From a checkpoint of a small image flow-matching model.
Training: adamw at rate 0.0018, 40000 steps, batches of 64.
Rows from block 4, named by matrix and row number. Rows with one number belong to one attention dimension. Each number is 200 + 30 x the weight over its row's rms, rounded and kept within 0 to 999. All counts start at 0.
# v: attention value (model.enc.1.2.attn.v.weight, 96x96), inputs 0-95
# proj: attention output (model.enc.1.2.attn.proj.weight, 96x96, transposed), outputs 0-95
v.27,198,174,224,169,165,205,210,212,139,213,221,201,198,194,127,225,226,187,222,185,196,256,200,203,241,227,196,204,180,216,238,206,182,180,238,189,202,115,202,188,182,203,199,213,197,201,227,207,214,133,192,209,187,176,160,133,189,177,269,218,218,166,163,195,170,260,233,208,209,251,149,212,184,185,200,242,154,197,211,243,216,189,197,186,181,142,279,206,235,210,209,203,185,167,197,237
proj.27,172,189,196,218,234,189,136,181,206,125,179,183,198,190,245,200,186,215,202,222,172,137,182,247,202,195,186,189,206,217,170,188,175,196,155,206,186,228,229,220,225,218,170,191,250,230,202,188,202,206,181,225,138,224,235,213,198,180,181,205,184,198,207,201,223,164,176,211,248,156,266,150,222,220,237,132,200,225,211,189,157,178,206,234,222,256,188,159,207,217,207,264,211,274,246,195
v.28,193,189,183,237,227,208,240,209,244,160,179,204,206,238,224,182,188,172,186,205,179,240,169,186,190,177,230,174,147,190,217,233,194,161,179,183,217,175,203,245,224,201,214,176,195,197,132,183,238,235,236,240,182,190,192,237,120,254,161,197,229,198,236,188,221,106,153,182,197,154,229,204,214,180,235,164,196,171,200,192,199,249,181,232,227,218,224,204,195,209,236,230,219,254,209,145
proj.28,232,209,164,241,193,213,196,192,214,209,223,215,219,133,221,241,265,225,242,200,249,194,246,183,194,241,235,184,241,170,195,195,217,208,175,244,159,219,207,217,214,228,209,204,216,179,229,213,169,210,204,151,210,214,193,198,259,185,254,211,180,169,178,222,208,284,241,228,225,220,184,180,223,224,177,215,215,235,195,204,200,197,179,101,189,205,199,154,164,196,155,161,216,178,151,228
v.29,204,180,187,211,204,189,188,160,204,235,144,142,186,173,219,234,192,232,213,186,177,139,232,247,205,196,174,227,233,176,176,174,269,169,210,229,191,203,225,163,169,241,203,218,201,209,195,168,139,203,172,175,194,230,172,213,272,172,223,218,145,198,167,206,201,227,251,182,215,224,180,191,234,212,157,235,230,203,215,159,206,178,216,188,199,227,139,239,211,133,166,179,212,167,249,226
proj.29,169,165,207,162,202,159,216,215,155,193,194,179,188,232,179,219,175,202,189,200,215,204,175,128,214,189,216,246,188,230,185,237,199,209,246,184,222,198,217,212,208,149,159,194,180,187,184,175,225,208,220,220,221,166,186,165,153,240,125,194,256,221,244,224,195,106,178,216,206,202,202,228,173,156,262,198,166,198,187,217,225,193,181,283,218,172,215,226,207,226,244,235,200,224,236,188
v.30,170,204,185,209,211,205,193,160,195,193,289,292,200,187,195,201,238,193,192,183,225,211,187,161,175,221,186,199,224,217,207,249,129,192,200,204,217,175,132,168,187,113,221,186,199,215,174,156,199,215,214,241,177,193,230,224,190,208,130,198,165,212,211,193,194,179,181,188,197,209,255,199,200,191,238,209,209,162,211,198,176,217,206,196,226,227,212,158,204,209,211,185,218,241,99,211
proj.30,239,208,249,206,238,274,227,237,205,212,209,188,200,217,212,220,177,226,227,203,154,199,234,270,210,197,205,212,118,176,127,181,127,175,157,190,209,188,260,212,229,154,163,213,193,176,213,211,188,168,205,191,233,188,201,191,188,191,251,189,176,218,223,219,216,209,221,225,229,198,209,191,193,184,91,216,199,238,193,222,229,187,199,228,204,199,206,247,174,201,219,214,206,210,155,201
v.31,179,210,193,229,199,196,204,189,201,187,308,310,207,196,182,188,257,203,189,208,226,203,193,162,172,216,188,189,215,214,213,250,106,216,205,192,198,193,148,195,189,105,215,198,201,206,213,193,191,207,226,236,189,195,228,214,187,202,130,205,176,204,205,192,197,205,183,207,198,222,256,197,192,198,240,194,202,187,209,200,187,197,204,187,210,204,223,141,201,222,193,186,207,223,112,207
proj.31,251,209,265,218,241,281,221,215,219,234,196,219,187,211,207,201,160,227,205,191,125,187,234,312,208,185,191,198,121,173,161,164,143,172,158,190,199,185,243,200,210,176,186,215,192,187,201,212,192,162,188,192,222,197,196,189,201,180,246,184,157,202,205,218,196,222,223,204,204,182,193,195,193,198,93,218,198,228,195,203,219,208,209,226,201,189,187,248,193,193,214,208,201,207,166,197
v.32,179,191,182,224,217,186,207,205,219,167,216,228,264,206,208,178,175,158,221,215,233,222,234,112,240,210,233,169,203,227,192,203,193,238,193,219,210,226,211,244,198,178,198,183,185,175,146,178,233,214,193,220,224,200,234,238,193,204,122,220,219,172,206,214,236,153,213,234,206,152,255,169,164,200,205,154,189,175,162,215,206,215,204,196,248,208,217,169,158,259,215,208,226,269,161,143
proj.32,241,196,233,221,209,201,149,176,196,217,183,243,160,164,218,164,173,225,179,175,157,149,191,181,220,159,151,203,207,174,239,154,196,133,198,194,232,180,187,204,193,212,219,216,176,208,197,207,190,161,167,184,217,168,128,174,217,196,258,169,164,203,190,237,174,193,223,178,194,199,149,213,225,213,135,197,235,214,204,169,179,220,175,220,159,163,148,201,231,191,222,205,154,110,197,215
v.33,151,214,208,182,189,186,201,174,191,198,221,220,201,209,189,218,240,243,166,247,160,219,166,254,131,105,194,198,191,176,205,217,184,154,201,192,185,190,157,175,162,212,206,195,210,214,223,257,182,181,200,226,164,215,155,221,195,248,200,170,227,216,252,184,216,253,164,185,203,239,177,238,226,225,220,216,195,217,210,185,200,170,183,196,197,178,229,239,260,222,162,185,190,126,222,256
proj.33,176,163,193,186,191,183,212,220,181,222,234,205,222,252,192,236,179,173,223,226,219,211,218,247,206,214,252,158,190,213,162,199,218,252,197,249,170,211,191,211,191,200,148,166,208,138,194,167,196,230,187,165,199,250,278,193,175,188,141,220,221,188,232,182,198,181,171,186,167,203,260,188,146,173,201,230,167,185,170,178,226,168,231,168,233,227,223,173,193,204,179,245,231,286,199,177
v.34,241,190,199,235,183,198,200,193,194,228,200,186,158,178,158,237,211,255,184,176,161,180,170,232,155,207,171,227,204,152,199,198,186,172,222,180,183,178,158,144,193,187,204,238,240,249,229,160,204,186,243,197,169,194,169,179,207,216,251,189,113,225,177,179,155,219,194,164,182,246,183,214,251,210,229,245,225,224,256,211,198,199,174,224,174,188,162,194,225,120,208,175,155,184,194,219
proj.34,180,203,204,186,196,205,249,214,191,191,217,165,211,212,188,227,213,204,224,232,231,254,220,258,190,207,221,242,179,228,147,212,202,226,188,221,175,193,232,209,245,169,179,198,239,200,220,193,180,204,209,215,214,230,232,234,184,209,173,212,219,231,241,190,256,201,186,242,219,194,209,167,185,175,253,177,176,188,216,242,213,161,198,161,275,233,276,193,163,227,174,194,280,294,196,190
v.35,180,208,206,178,200,182,208,189,164,198,195,206,144,233,198,241,217,250,165,242,153,162,143,251,173,110,188,205,195,195,206,207,200,183,199,178,207,195,165,176,192,215,219,202,216,226,227,232,198,205,208,244,156,178,129,221,201,209,194,212,205,233,230,177,161,217,196,142,228,226,178,248,250,187,207,205,202,209,232,144,199,186,168,205,185,260,175,222,261,136,181,184,189,153,221,227
proj.35,186,171,166,183,200,208,233,219,178,212,231,180,244,209,187,229,222,182,248,204,246,265,224,241,182,227,253,187,188,191,171,216,217,261,192,266,150,204,213,204,211,199,143,202,222,142,194,177,196,238,201,181,199,216,272,178,209,203,185,214,228,189,223,187,223,202,152,203,180,209,260,185,173,168,219,216,167,185,192,241,223,175,197,166,257,215,253,207,173,212,183,206,260,272,188,216
v.36,186,203,238,134,210,226,206,256,176,179,180,189,180,232,208,155,195,188,218,210,224,205,201,189,238,243,234,177,177,221,257,211,211,192,221,170,243,166,253,255,262,233,175,171,158,158,159,210,190,173,198,164,245,143,201,189,155,192,222,220,258,163,223,227,203,211,237,175,220,188,172,221,167,158,192,158,166,232,175,196,228,227,194,167,177,230,218,213,199,177,211,259,197,210,240,174
proj.36,189,211,158,214,206,197,204,166,227,211,177,217,202,166,181,200,206,178,186,173,187,183,195,176,200,203,166,181,212,205,268,219,222,223,235,230,156,214,173,166,146,258,256,195,223,234,180,192,241,234,154,207,141,187,201,189,263,184,213,212,183,157,155,193,156,164,179,185,162,215,245,237,249,242,204,219,222,168,205,175,181,242,219,248,165,173,169,191,220,182,236,140,159,147,200,229
v.37,153,219,200,199,223,213,203,245,211,152,213,224,177,260,213,129,239,163,203,214,175,192,171,212,200,208,235,173,193,169,257,196,156,175,214,155,240,216,176,245,240,187,197,201,187,183,185,253,193,206,239,157,201,171,156,193,188,224,181,206,256,196,238,191,176,227,233,169,166,194,201,251,198,201,202,138,150,238,173,173,196,219,179,190,156,166,200,170,267,215,213,249,153,190,185,197
proj.37,199,239,177,239,193,237,200,184,233,216,180,194,225,166,167,254,201,176,238,180,190,179,223,243,194,209,224,187,179,201,183,212,220,238,218,305,126,227,211,186,198,244,205,222,233,201,229,177,207,209,168,198,187,180,220,210,240,159,208,243,160,155,141,191,166,163,133,209,209,214,272,219,198,236,190,236,232,195,184,184,236,219,180,169,195,191,190,189,181,175,241,152,194,176,169,220
v.38,221,211,175,213,206,191,185,150,210,248,152,174,185,169,226,213,183,210,177,182,174,172,207,260,180,158,175,226,221,180,158,169,240,210,177,226,162,247,202,150,172,230,220,229,224,241,251,224,164,202,172,202,169,245,194,197,262,150,217,170,186,234,187,185,196,255,179,209,196,229,194,203,225,222,162,241,235,191,229,175,176,173,212,221,187,186,180,231,195,164,171,159,192,132,246,261
proj.38,176,193,204,169,178,193,211,223,181,164,207,158,225,256,201,205,221,192,216,211,249,220,181,177,191,231,267,210,211,207,156,228,184,221,194,166,244,221,222,215,238,158,133,195,181,164,230,202,181,208,270,214,234,193,214,205,133,215,155,202,236,237,226,189,243,239,213,217,224,205,160,165,151,163,238,192,154,224,193,238,207,187,182,173,221,222,219,218,191,212,154,257,225,257,206,159
v.39,225,176,234,164,167,215,205,205,180,252,184,162,156,142,187,242,213,228,222,179,215,185,222,221,216,271,180,236,185,182,196,193,209,203,220,208,178,182,255,177,229,226,187,209,188,194,230,170,171,165,164,188,234,199,224,192,214,142,274,210,166,187,150,223,194,246,200,219,207,262,172,185,193,195,168,281,219,232,199,219,217,187,228,180,170,201,166,229,171,143,168,191,203,181,234,253
proj.39,186,218,191,194,193,181,199,195,222,131,207,210,209,200,198,184,210,174,134,201,195,198,166,185,183,217,179,200,247,247,235,233,170,196,232,134,236,231,160,185,158,182,256,162,186,250,157,211,214,243,241,223,161,223,207,204,177,253,154,182,255,206,212,175,205,196,216,202,174,165,182,179,209,181,255,171,170,159,243,198,149,226,221,237,188,201,191,171,208,207,170,187,181,234,261,144
v.40,132,203,191,201,222,197,181,214,244,171,195,217,183,224,225,132,255,149,232,228,213,165,214,199,229,207,225,185,202,205,218,186,172,224,163,199,207,232,224,228,279,202,208,205,189,175,201,248,175,233,173,200,194,202,176,210,238,160,179,262,322,192,211,203,182,227,189,185,185,180,192,206,192,214,179,147,155,211,163,168,187,220,207,179,187,198,188,198,222,203,167,206,205,138,222,248
proj.40,192,222,184,228,199,200,153,181,225,213,173,230,241,228,177,211,199,166,196,157,163,186,175,207,178,223,240,158,223,190,214,217,190,191,233,214,195,271,217,210,196,231,195,228,217,190,240,218,209,211,275,217,168,176,166,154,177,166,139,236,140,140,103,203,169,201,166,194,188,218,204,217,190,211,198,237,221,199,181,202,213,234,150,196,165,173,169,197,241,166,223,239,157,205,213,159
v.41,201,217,182,219,200,192,209,189,193,193,194,204,183,223,188,213,202,223,156,198,145,222,151,245,128,112,183,209,186,161,196,203,195,152,205,179,186,200,146,173,162,211,220,217,238,236,216,232,216,198,253,192,142,219,131,179,196,267,208,154,173,233,244,168,175,213,185,168,184,226,193,234,243,227,212,224,205,209,241,189,192,175,159,230,192,149,221,215,257,201,212,183,167,174,215,212
proj.41,191,183,189,179,192,211,233,218,177,217,217,166,203,227,191,231,207,209,238,236,244,224,238,229,198,213,239,210,180,214,152,204,216,245,183,264,159,184,224,198,229,188,132,202,244,138,240,178,173,198,185,197,222,228,256,228,185,188,188,237,222,223,220,193,234,196,173,219,220,211,245,179,153,179,218,206,180,207,176,216,243,150,207,148,258,240,243,219,170,214,170,216,265,268,185,214
v.42,202,177,214,226,173,202,195,199,229,209,262,227,219,152,176,235,251,202,224,193,236,184,234,160,222,334,199,202,206,210,215,208,146,228,222,204,200,151,198,183,251,146,189,202,189,191,200,124,197,194,190,233,217,194,232,230,192,165,207,270,184,172,133,214,192,202,172,215,204,202,207,164,186,214,241,220,226,201,185,229,205,220,222,176,191,226,180,170,167,196,202,199,206,213,160,224
proj.42,210,229,260,233,223,198,179,201,215,184,204,245,179,187,209,184,188,193,148,206,103,201,173,249,186,171,157,196,198,202,195,174,159,129,197,140,254,193,192,245,201,177,281,201,166,253,165,237,208,210,217,204,189,221,181,188,202,230,169,173,177,183,180,221,201,199,244,209,183,161,154,185,250,202,184,170,208,191,220,192,150,211,199,216,190,199,208,137,219,208,235,197,184,200,228,152
v.43,211,209,143,264,199,176,191,145,226,208,194,200,206,184,212,227,186,199,159,185,169,180,185,214,155,135,164,226,227,189,147,178,214,206,173,228,169,235,149,145,154,184,233,233,255,257,221,201,214,227,207,215,143,241,187,198,246,212,180,180,145,245,198,161,178,193,159,192,188,193,225,190,243,237,202,211,237,161,245,168,168,184,197,242,214,166,182,190,222,194,204,154,200,192,196,218
proj.43,200,185,216,178,201,210,203,240,167,181,222,169,201,235,211,208,204,219,230,220,238,223,215,203,206,210,244,223,186,196,133,185,189,207,172,194,230,180,239,233,262,154,134,224,199,153,244,208,160,172,245,190,254,206,208,208,157,206,195,203,215,245,238,199,257,232,214,225,228,199,174,178,158,162,209,185,169,242,182,248,233,159,182,143,228,223,236,225,181,212,165,248,245,255,195,183
v.44,211,193,185,241,202,183,156,166,246,215,229,214,245,157,220,211,231,196,221,194,233,190,259,195,201,255,199,204,241,228,158,195,174,252,172,242,171,241,199,164,163,168,199,203,200,203,216,163,167,201,162,241,205,244,247,237,245,136,190,229,208,183,135,214,246,214,180,263,198,220,215,157,184,217,191,225,216,185,175,203,181,193,229,203,225,198,204,198,132,237,179,170,209,185,167,246
proj.44,222,210,256,208,201,199,186,210,200,188,194,218,182,234,210,173,174,202,164,205,159,187,146,206,190,184,210,199,211,194,198,173,161,141,196,116,279,222,195,241,217,166,191,183,167,199,189,220,189,193,240,206,225,199,146,200,110,223,165,167,181,214,223,209,201,237,239,182,228,170,109,182,204,172,186,188,203,229,199,203,175,216,176,205,194,204,191,173,238,203,197,242,186,204,226,110
v.45,218,193,211,238,195,212,180,220,241,215,212,202,188,170,194,163,268,195,235,160,200,187,220,221,194,290,205,212,222,150,221,184,163,165,195,189,177,208,196,171,233,189,189,220,204,195,210,186,155,200,226,122,209,223,202,156,232,188,236,195,201,185,161,212,174,262,206,214,143,259,191,193,200,235,185,220,198,241,194,227,188,214,211,195,158,115,168,203,217,171,177,199,147,167,202,267
proj.45,165,264,230,214,172,217,212,184,245,196,175,175,213,226,165,241,208,187,182,209,161,188,185,234,175,206,219,210,203,266,151,240,160,206,241,191,201,282,222,210,205,178,220,181,229,229,222,218,190,207,241,247,190,217,178,239,142,184,124,229,165,181,144,187,204,177,176,231,249,184,159,188,192,206,237,198,201,216,188,196,218,195,172,185,208,242,205,151,189,201,200,191,203,246,217,125
v.46,195,175,248,151,181,218,211,250,185,216,185,175,177,185,190,195,213,218,242,195,225,206,239,194,238,304,221,202,181,180,236,210,193,189,225,188,214,164,278,222,257,212,164,184,156,160,186,177,168,169,189,159,257,163,223,195,167,178,247,217,212,149,163,235,210,215,229,214,199,239,171,192,159,172,186,211,177,254,166,228,243,221,212,173,179,204,205,217,174,180,185,235,190,204,231,206
proj.46,193,240,185,208,202,176,198,165,242,200,177,228,207,164,187,192,190,187,151,190,175,173,181,194,192,186,158,190,224,235,264,214,216,199,235,183,182,223,162,172,144,228,280,165,212,264,162,203,234,234,172,210,140,205,180,191,230,212,175,190,202,176,174,202,160,166,198,185,173,186,212,225,247,233,221,186,208,154,226,155,161,244,229,257,165,172,166,174,227,190,224,143,165,158,221,205
v.47,178,191,242,160,209,220,196,258,193,167,222,217,187,218,193,154,235,184,250,213,232,199,220,164,236,281,240,174,192,201,253,204,165,200,214,169,233,171,229,266,266,177,171,183,155,151,174,205,186,185,197,176,252,155,222,199,167,188,193,244,263,152,197,230,195,211,238,195,193,194,195,204,167,179,204,152,168,230,155,216,219,220,212,163,178,207,204,174,198,213,209,249,191,210,185,183
proj.47,207,229,182,233,206,205,190,162,239,224,171,229,203,162,193,200,192,179,179,169,136,171,197,221,192,197,153,176,209,200,255,207,208,187,232,223,168,220,181,177,156,240,255,194,222,245,172,202,236,215,164,204,154,189,180,194,248,184,203,204,157,152,145,206,144,167,185,185,180,194,222,232,245,247,192,208,238,168,201,160,182,251,199,240,165,169,168,175,213,178,241,147,152,138,196,212
v.48,200,193,170,235,205,163,195,159,221,201,218,220,264,173,219,213,180,184,205,208,221,208,240,164,208,173,187,198,231,253,147,200,214,241,156,247,178,229,203,200,133,181,210,186,207,202,178,183,216,224,162,238,193,236,246,240,215,191,158,210,202,192,193,209,263,142,178,253,217,165,231,161,179,219,212,197,219,152,192,209,187,183,215,203,271,206,217,198,137,260,187,167,246,239,170,177
proj.48,232,157,253,190,208,186,173,215,167,192,208,225,158,222,235,157,173,225,173,202,187,184,178,164,215,179,184,204,201,176,222,142,173,131,178,142,269,185,202,235,218,168,177,197,158,178,195,223,182,158,224,188,231,186,140,189,162,211,227,146,200,223,236,232,205,229,247,173,206,193,99,206,194,175,147,189,210,239,195,196,195,201,188,218,183,187,178,210,237,205,191,253,185,194,207,166
v.49,170,209,202,181,224,199,220,225,177,172,171,205,184,259,216,146,199,181,185,215,153,197,168,221,197,102,210,189,177,149,225,194,218,168,196,179,211,238,199,248,210,224,212,194,207,200,177,285,211,209,219,162,185,179,140,170,193,240,180,160,229,212,269,197,184,225,232,159,191,211,206,255,214,197,162,149,156,224,204,157,203,192,153,194,183,179,214,205,255,187,199,219,176,186,232,168
proj.49,187,199,135,194,176,212,205,193,214,214,194,181,222,173,178,225,220,199,260,179,236,188,232,201,215,235,236,189,192,203,207,218,246,268,209,306,128,208,209,166,187,242,166,208,240,174,241,170,190,196,169,180,192,189,229,188,246,158,219,233,201,182,171,191,184,164,122,205,187,226,259,211,163,211,212,233,192,199,177,195,242,204,187,170,199,185,179,241,180,181,181,186,206,194,167,253
v.50,219,185,179,223,187,174,215,150,199,240,181,194,238,152,215,249,172,208,192,189,208,198,244,201,206,145,168,226,223,210,134,189,249,233,168,254,154,249,214,178,145,216,219,206,218,224,207,195,203,214,155,221,188,251,228,213,238,172,188,188,174,205,193,209,239,196,181,257,225,209,215,161,201,221,168,244,249,164,218,197,184,156,213,199,242,195,189,229,126,217,168,144,251,201,223,204
proj.50,205,160,229,159,191,158,179,225,168,176,217,208,183,234,234,160,196,225,179,209,211,195,174,135,208,201,212,207,220,191,206,185,184,164,186,125,269,201,204,221,213,153,164,179,167,179,199,215,179,182,236,200,234,200,178,193,142,229,183,150,229,240,244,210,234,236,239,189,201,189,99,169,163,155,194,181,162,228,200,213,192,199,194,197,196,202,197,216,222,210,142,262,198,228,216,161
v.51,200,210,151,253,201,188,201,133,221,203,189,201,227,193,217,236,183,198,165,188,156,187,184,217,158,112,168,222,224,186,147,193,202,201,173,233,174,254,140,160,146,194,230,233,246,254,230,206,223,224,201,216,150,244,178,213,248,211,174,177,154,247,213,168,183,190,172,208,193,186,222,193,236,235,187,218,226,156,246,172,161,174,195,234,211,178,184,196,212,213,198,160,198,192,183,221
proj.51,202,183,225,186,192,208,198,231,161,181,230,170,199,227,208,196,208,221,229,219,236,225,212,198,205,215,245,218,189,193,138,187,191,207,168,192,221,178,237,230,258,155,120,222,186,154,237,208,157,177,239,199,264,200,214,204,149,205,200,196,223,242,227,203,250,239,210,216,230,205,172,168,155,158,196,193,173,240,181,234,226,159,183,141,236,226,230,227,176,214,166,253,243,257,187,182
v.52,189,223,226,166,205,227,201,252,198,165,201,201,146,246,190,159,217,203,183,202,180,213,146,214,188,238,222,184,173,176,266,206,170,161,235,145,241,160,180,222,251,204,190,195,190,183,200,213,204,180,253,163,205,149,166,179,160,230,221,202,214,204,212,183,150,216,217,142,163,187,183,244,204,182,229,166,168,229,200,198,218,235,199,209,141,195,201,189,287,189,232,255,153,196,191,206
proj.52,190,239,160,225,203,234,217,177,225,217,184,182,224,169,169,249,215,175,229,195,206,205,234,248,192,205,193,196,186,209,174,223,217,243,212,284,131,203,194,168,187,234,228,218,241,214,206,176,215,227,161,209,170,203,241,216,261,177,207,249,183,172,160,188,184,174,155,211,205,222,308,224,228,242,207,223,230,173,197,194,219,192,216,191,213,209,216,189,165,192,248,139,206,187,181,248
v.53,234,194,181,235,184,187,183,150,219,245,192,184,233,135,197,255,186,221,204,184,214,201,243,207,193,215,166,228,233,219,146,198,237,233,174,244,157,206,211,148,146,202,209,203,211,224,228,166,196,212,166,219,194,248,242,202,230,167,206,190,150,202,152,212,219,182,167,253,216,219,206,146,205,216,194,263,245,171,218,221,184,184,225,213,239,201,193,226,125,201,180,142,241,200,216,225
proj.53,204,177,241,170,199,157,197,215,176,187,220,200,185,243,231,168,197,226,164,226,204,211,165,156,203,193,197,209,218,205,182,187,174,159,188,106,273,196,207,226,221,145,183,185,166,192,190,229,186,185,244,203,222,215,166,201,136,236,181,153,224,238,242,208,233,244,253,200,215,178,109,181,186,162,207,163,168,223,208,214,182,180,204,209,199,217,213,205,221,213,162,253,203,226,220,150
v.54,178,197,169,245,210,165,193,182,223,166,250,255,252,196,201,200,218,178,217,209,236,213,219,135,216,227,216,179,228,262,173,210,172,233,184,221,193,206,179,208,157,150,199,186,193,196,157,159,224,230,197,237,193,205,231,243,200,210,128,234,212,189,193,200,234,142,188,234,197,155,243,159,190,211,246,177,210,155,179,220,201,202,215,196,258,212,210,176,181,256,207,188,225,253,139,175
proj.54,254,184,272,212,228,215,167,202,179,213,207,244,155,204,226,176,157,232,178,197,146,187,198,219,197,140,162,196,184,161,204,121,176,107,178,177,246,185,207,243,221,185,198,212,175,196,189,211,190,152,192,189,226,188,136,186,178,202,236,167,166,201,220,247,188,194,232,183,207,182,136,221,210,196,131,193,235,234,197,186,188,198,172,205,191,189,200,179,228,198,222,232,179,163,194,186
v.55,177,195,210,197,213,209,180,232,212,169,199,218,172,215,226,140,216,148,242,200,230,155,227,160,273,276,225,192,210,215,223,180,187,229,191,194,225,208,245,254,296,189,199,206,177,169,183,222,192,231,182,152,220,180,210,187,210,146,184,255,282,184,185,222,190,195,227,191,183,169,205,188,180,191,166,134,166,212,161,170,193,230,226,174,183,207,166,180,190,186,201,226,198,198,203,198
proj.55,202,242,192,227,212,205,167,179,245,198,155,215,227,171,185,195,221,186,184,155,138,185,181,185,185,217,189,190,216,185,241,207,186,174,233,207,199,235,200,181,194,225,242,236,220,230,213,226,214,196,219,212,164,155,140,162,229,180,200,221,156,143,103,211,171,189,186,194,191,207,195,239,225,239,197,218,236,195,195,205,190,261,157,216,145,169,157,202,225,171,238,177,141,129,207,196
v.56,248,188,234,179,181,200,197,212,168,222,201,211,197,175,155,207,156,184,182,158,214,238,158,169,227,251,186,219,177,217,214,209,220,155,207,178,211,88,197,186,249,209,210,196,203,213,181,189,234,205,231,182,186,183,226,180,160,240,228,165,156,193,215,189,211,148,157,153,209,141,180,179,190,191,235,251,234,176,238,271,210,205,210,195,210,213,239,196,210,158,241,211,193,231,202,146
proj.56,192,190,198,187,228,187,234,228,208,178,218,160,157,228,219,224,241,216,192,237,219,210,245,192,205,182,158,231,192,184,193,220,188,185,159,197,200,113,191,190,182,188,235,202,204,206,197,213,222,192,165,195,169,214,249,242,267,206,259,222,256,227,185,208,224,192,244,264,191,233,263,225,255,233,213,146,193,192,217,215,196,178,224,229,219,221,244,240,155,220,221,186,226,218,183,272
v.57,204,178,248,153,187,210,202,232,181,231,194,181,197,170,186,204,221,209,251,203,239,203,249,192,256,296,208,198,200,200,219,206,202,212,211,199,198,170,277,222,248,209,174,185,151,153,197,181,170,177,163,177,258,180,242,206,188,139,235,230,224,157,155,243,212,227,223,230,207,236,175,182,156,165,186,222,194,236,158,225,227,201,227,160,184,216,190,216,157,185,173,221,219,197,217,220
proj.57,196,228,202,207,208,180,182,172,234,193,182,233,199,182,202,173,187,184,149,181,169,175,163,188,193,198,159,187,225,222,265,214,202,175,236,151,221,229,153,178,146,219,280,167,177,263,148,214,232,220,201,208,142,200,178,191,217,217,173,177,198,170,179,204,164,176,199,179,172,179,179,223,237,221,212,188,208,165,227,167,154,248,206,257,156,175,160,162,233,190,214,174,145,157,225,179
v.58,163,201,222,175,209,197,207,241,202,153,240,236,198,235,218,174,234,165,236,229,229,189,215,154,242,249,243,163,195,217,237,210,153,209,211,179,237,202,211,260,252,173,185,179,154,150,158,204,204,210,188,216,231,158,208,213,181,191,159,259,283,162,215,228,207,201,220,190,207,173,215,212,164,171,205,138,179,210,145,185,212,224,203,159,200,242,201,177,202,230,198,241,212,212,163,171
proj.58,213,221,197,232,219,221,182,171,223,224,184,243,208,154,191,203,192,189,186,158,120,179,195,230,200,191,165,162,209,181,256,189,208,182,223,228,178,219,174,185,161,244,250,210,200,223,175,202,223,214,163,186,164,182,178,170,238,177,224,195,151,143,152,206,147,163,177,178,165,205,214,228,242,231,168,226,244,186,190,165,187,241,187,224,154,165,167,185,216,172,244,158,149,133,196,216
v.59,199,226,141,233,216,181,187,145,213,198,189,197,199,204,232,210,189,194,157,177,173,175,172,220,164,109,177,212,223,200,161,172,215,198,170,220,178,256,148,156,159,197,234,240,243,250,229,228,213,227,203,211,138,237,171,204,255,198,179,167,182,258,220,162,185,218,171,195,184,176,216,202,242,235,184,207,219,170,246,149,157,182,201,239,197,172,177,217,239,198,202,171,196,181,201,228
proj.59,194,188,205,185,190,211,204,236,174,176,223,162,213,238,197,206,217,206,245,212,242,222,217,201,198,224,256,213,179,192,138,202,189,225,178,202,209,199,235,222,257,172,115,229,202,149,241,195,157,180,247,202,260,190,221,203,152,197,199,217,216,239,215,195,248,226,208,217,235,211,191,177,151,164,209,208,176,239,178,251,243,166,171,145,235,227,243,229,174,208,173,245,232,253,188,183
v.60,200,188,196,220,186,194,186,194,225,203,248,222,229,152,180,220,211,202,213,183,252,200,221,151,218,321,201,200,222,266,203,204,170,226,213,206,208,144,205,171,228,156,186,203,189,191,195,109,198,206,191,234,214,204,248,230,194,168,197,249,176,185,148,201,211,163,162,221,200,161,197,151,184,210,249,224,232,183,190,252,200,216,246,199,224,229,199,180,162,207,202,204,214,231,167,215
proj.60,223,211,272,223,222,197,179,203,203,196,200,226,163,219,218,185,183,207,153,220,136,207,180,215,188,144,151,207,192,181,202,173,159,125,190,122,265,191,198,234,215,171,272,200,164,251,160,226,213,197,216,209,206,203,166,196,182,235,192,179,181,201,184,218,193,219,269,205,191,184,163,201,258,211,180,167,225,199,228,192,160,200,198,240,192,210,222,156,221,216,255,199,186,181,228,164
v.61,194,227,154,262,226,173,192,156,222,154,212,230,218,229,229,197,191,177,171,210,175,189,165,198,172,117,197,197,218,225,165,189,189,207,163,207,201,236,131,182,168,174,229,209,230,231,206,212,229,241,231,237,146,213,176,220,228,227,137,201,195,242,234,167,188,165,175,177,197,150,240,201,237,218,222,148,211,148,223,145,168,199,186,233,225,221,188,182,234,211,219,177,205,213,161,182
proj.61,220,167,221,192,209,218,197,237,157,206,212,167,208,211,202,213,204,230,260,209,216,223,230,213,206,197,235,215,176,160,133,186,191,203,162,230,199,185,242,240,258,170,127,240,197,133,238,201,160,168,214,189,269,171,199,191,188,188,232,215,190,210,215,207,232,237,205,215,231,221,200,191,170,172,163,223,207,248,170,248,246,157,163,142,230,213,236,231,173,207,189,243,229,224,171,212
v.62,207,174,251,140,188,221,213,249,183,212,201,195,199,197,191,193,206,208,242,219,231,223,237,181,247,272,228,189,187,215,237,214,208,200,221,194,223,159,271,237,234,225,160,163,144,144,174,184,174,169,172,190,260,168,232,208,160,174,220,227,232,154,184,244,228,194,236,225,218,214,175,191,153,164,207,202,185,233,155,237,239,200,216,158,204,233,225,212,158,211,194,237,220,215,221,187
proj.62,202,218,194,214,201,181,194,172,220,217,178,240,191,172,203,183,188,189,153,185,173,180,175,186,195,186,153,184,228,204,268,201,207,180,229,179,197,217,157,174,131,229,274,173,190,248,147,203,246,217,166,204,141,198,185,192,235,214,192,179,192,163,186,204,150,171,200,170,171,195,202,226,241,234,195,203,218,163,221,151,159,245,218,265,158,176,154,182,231,189,231,157,157,144,217,212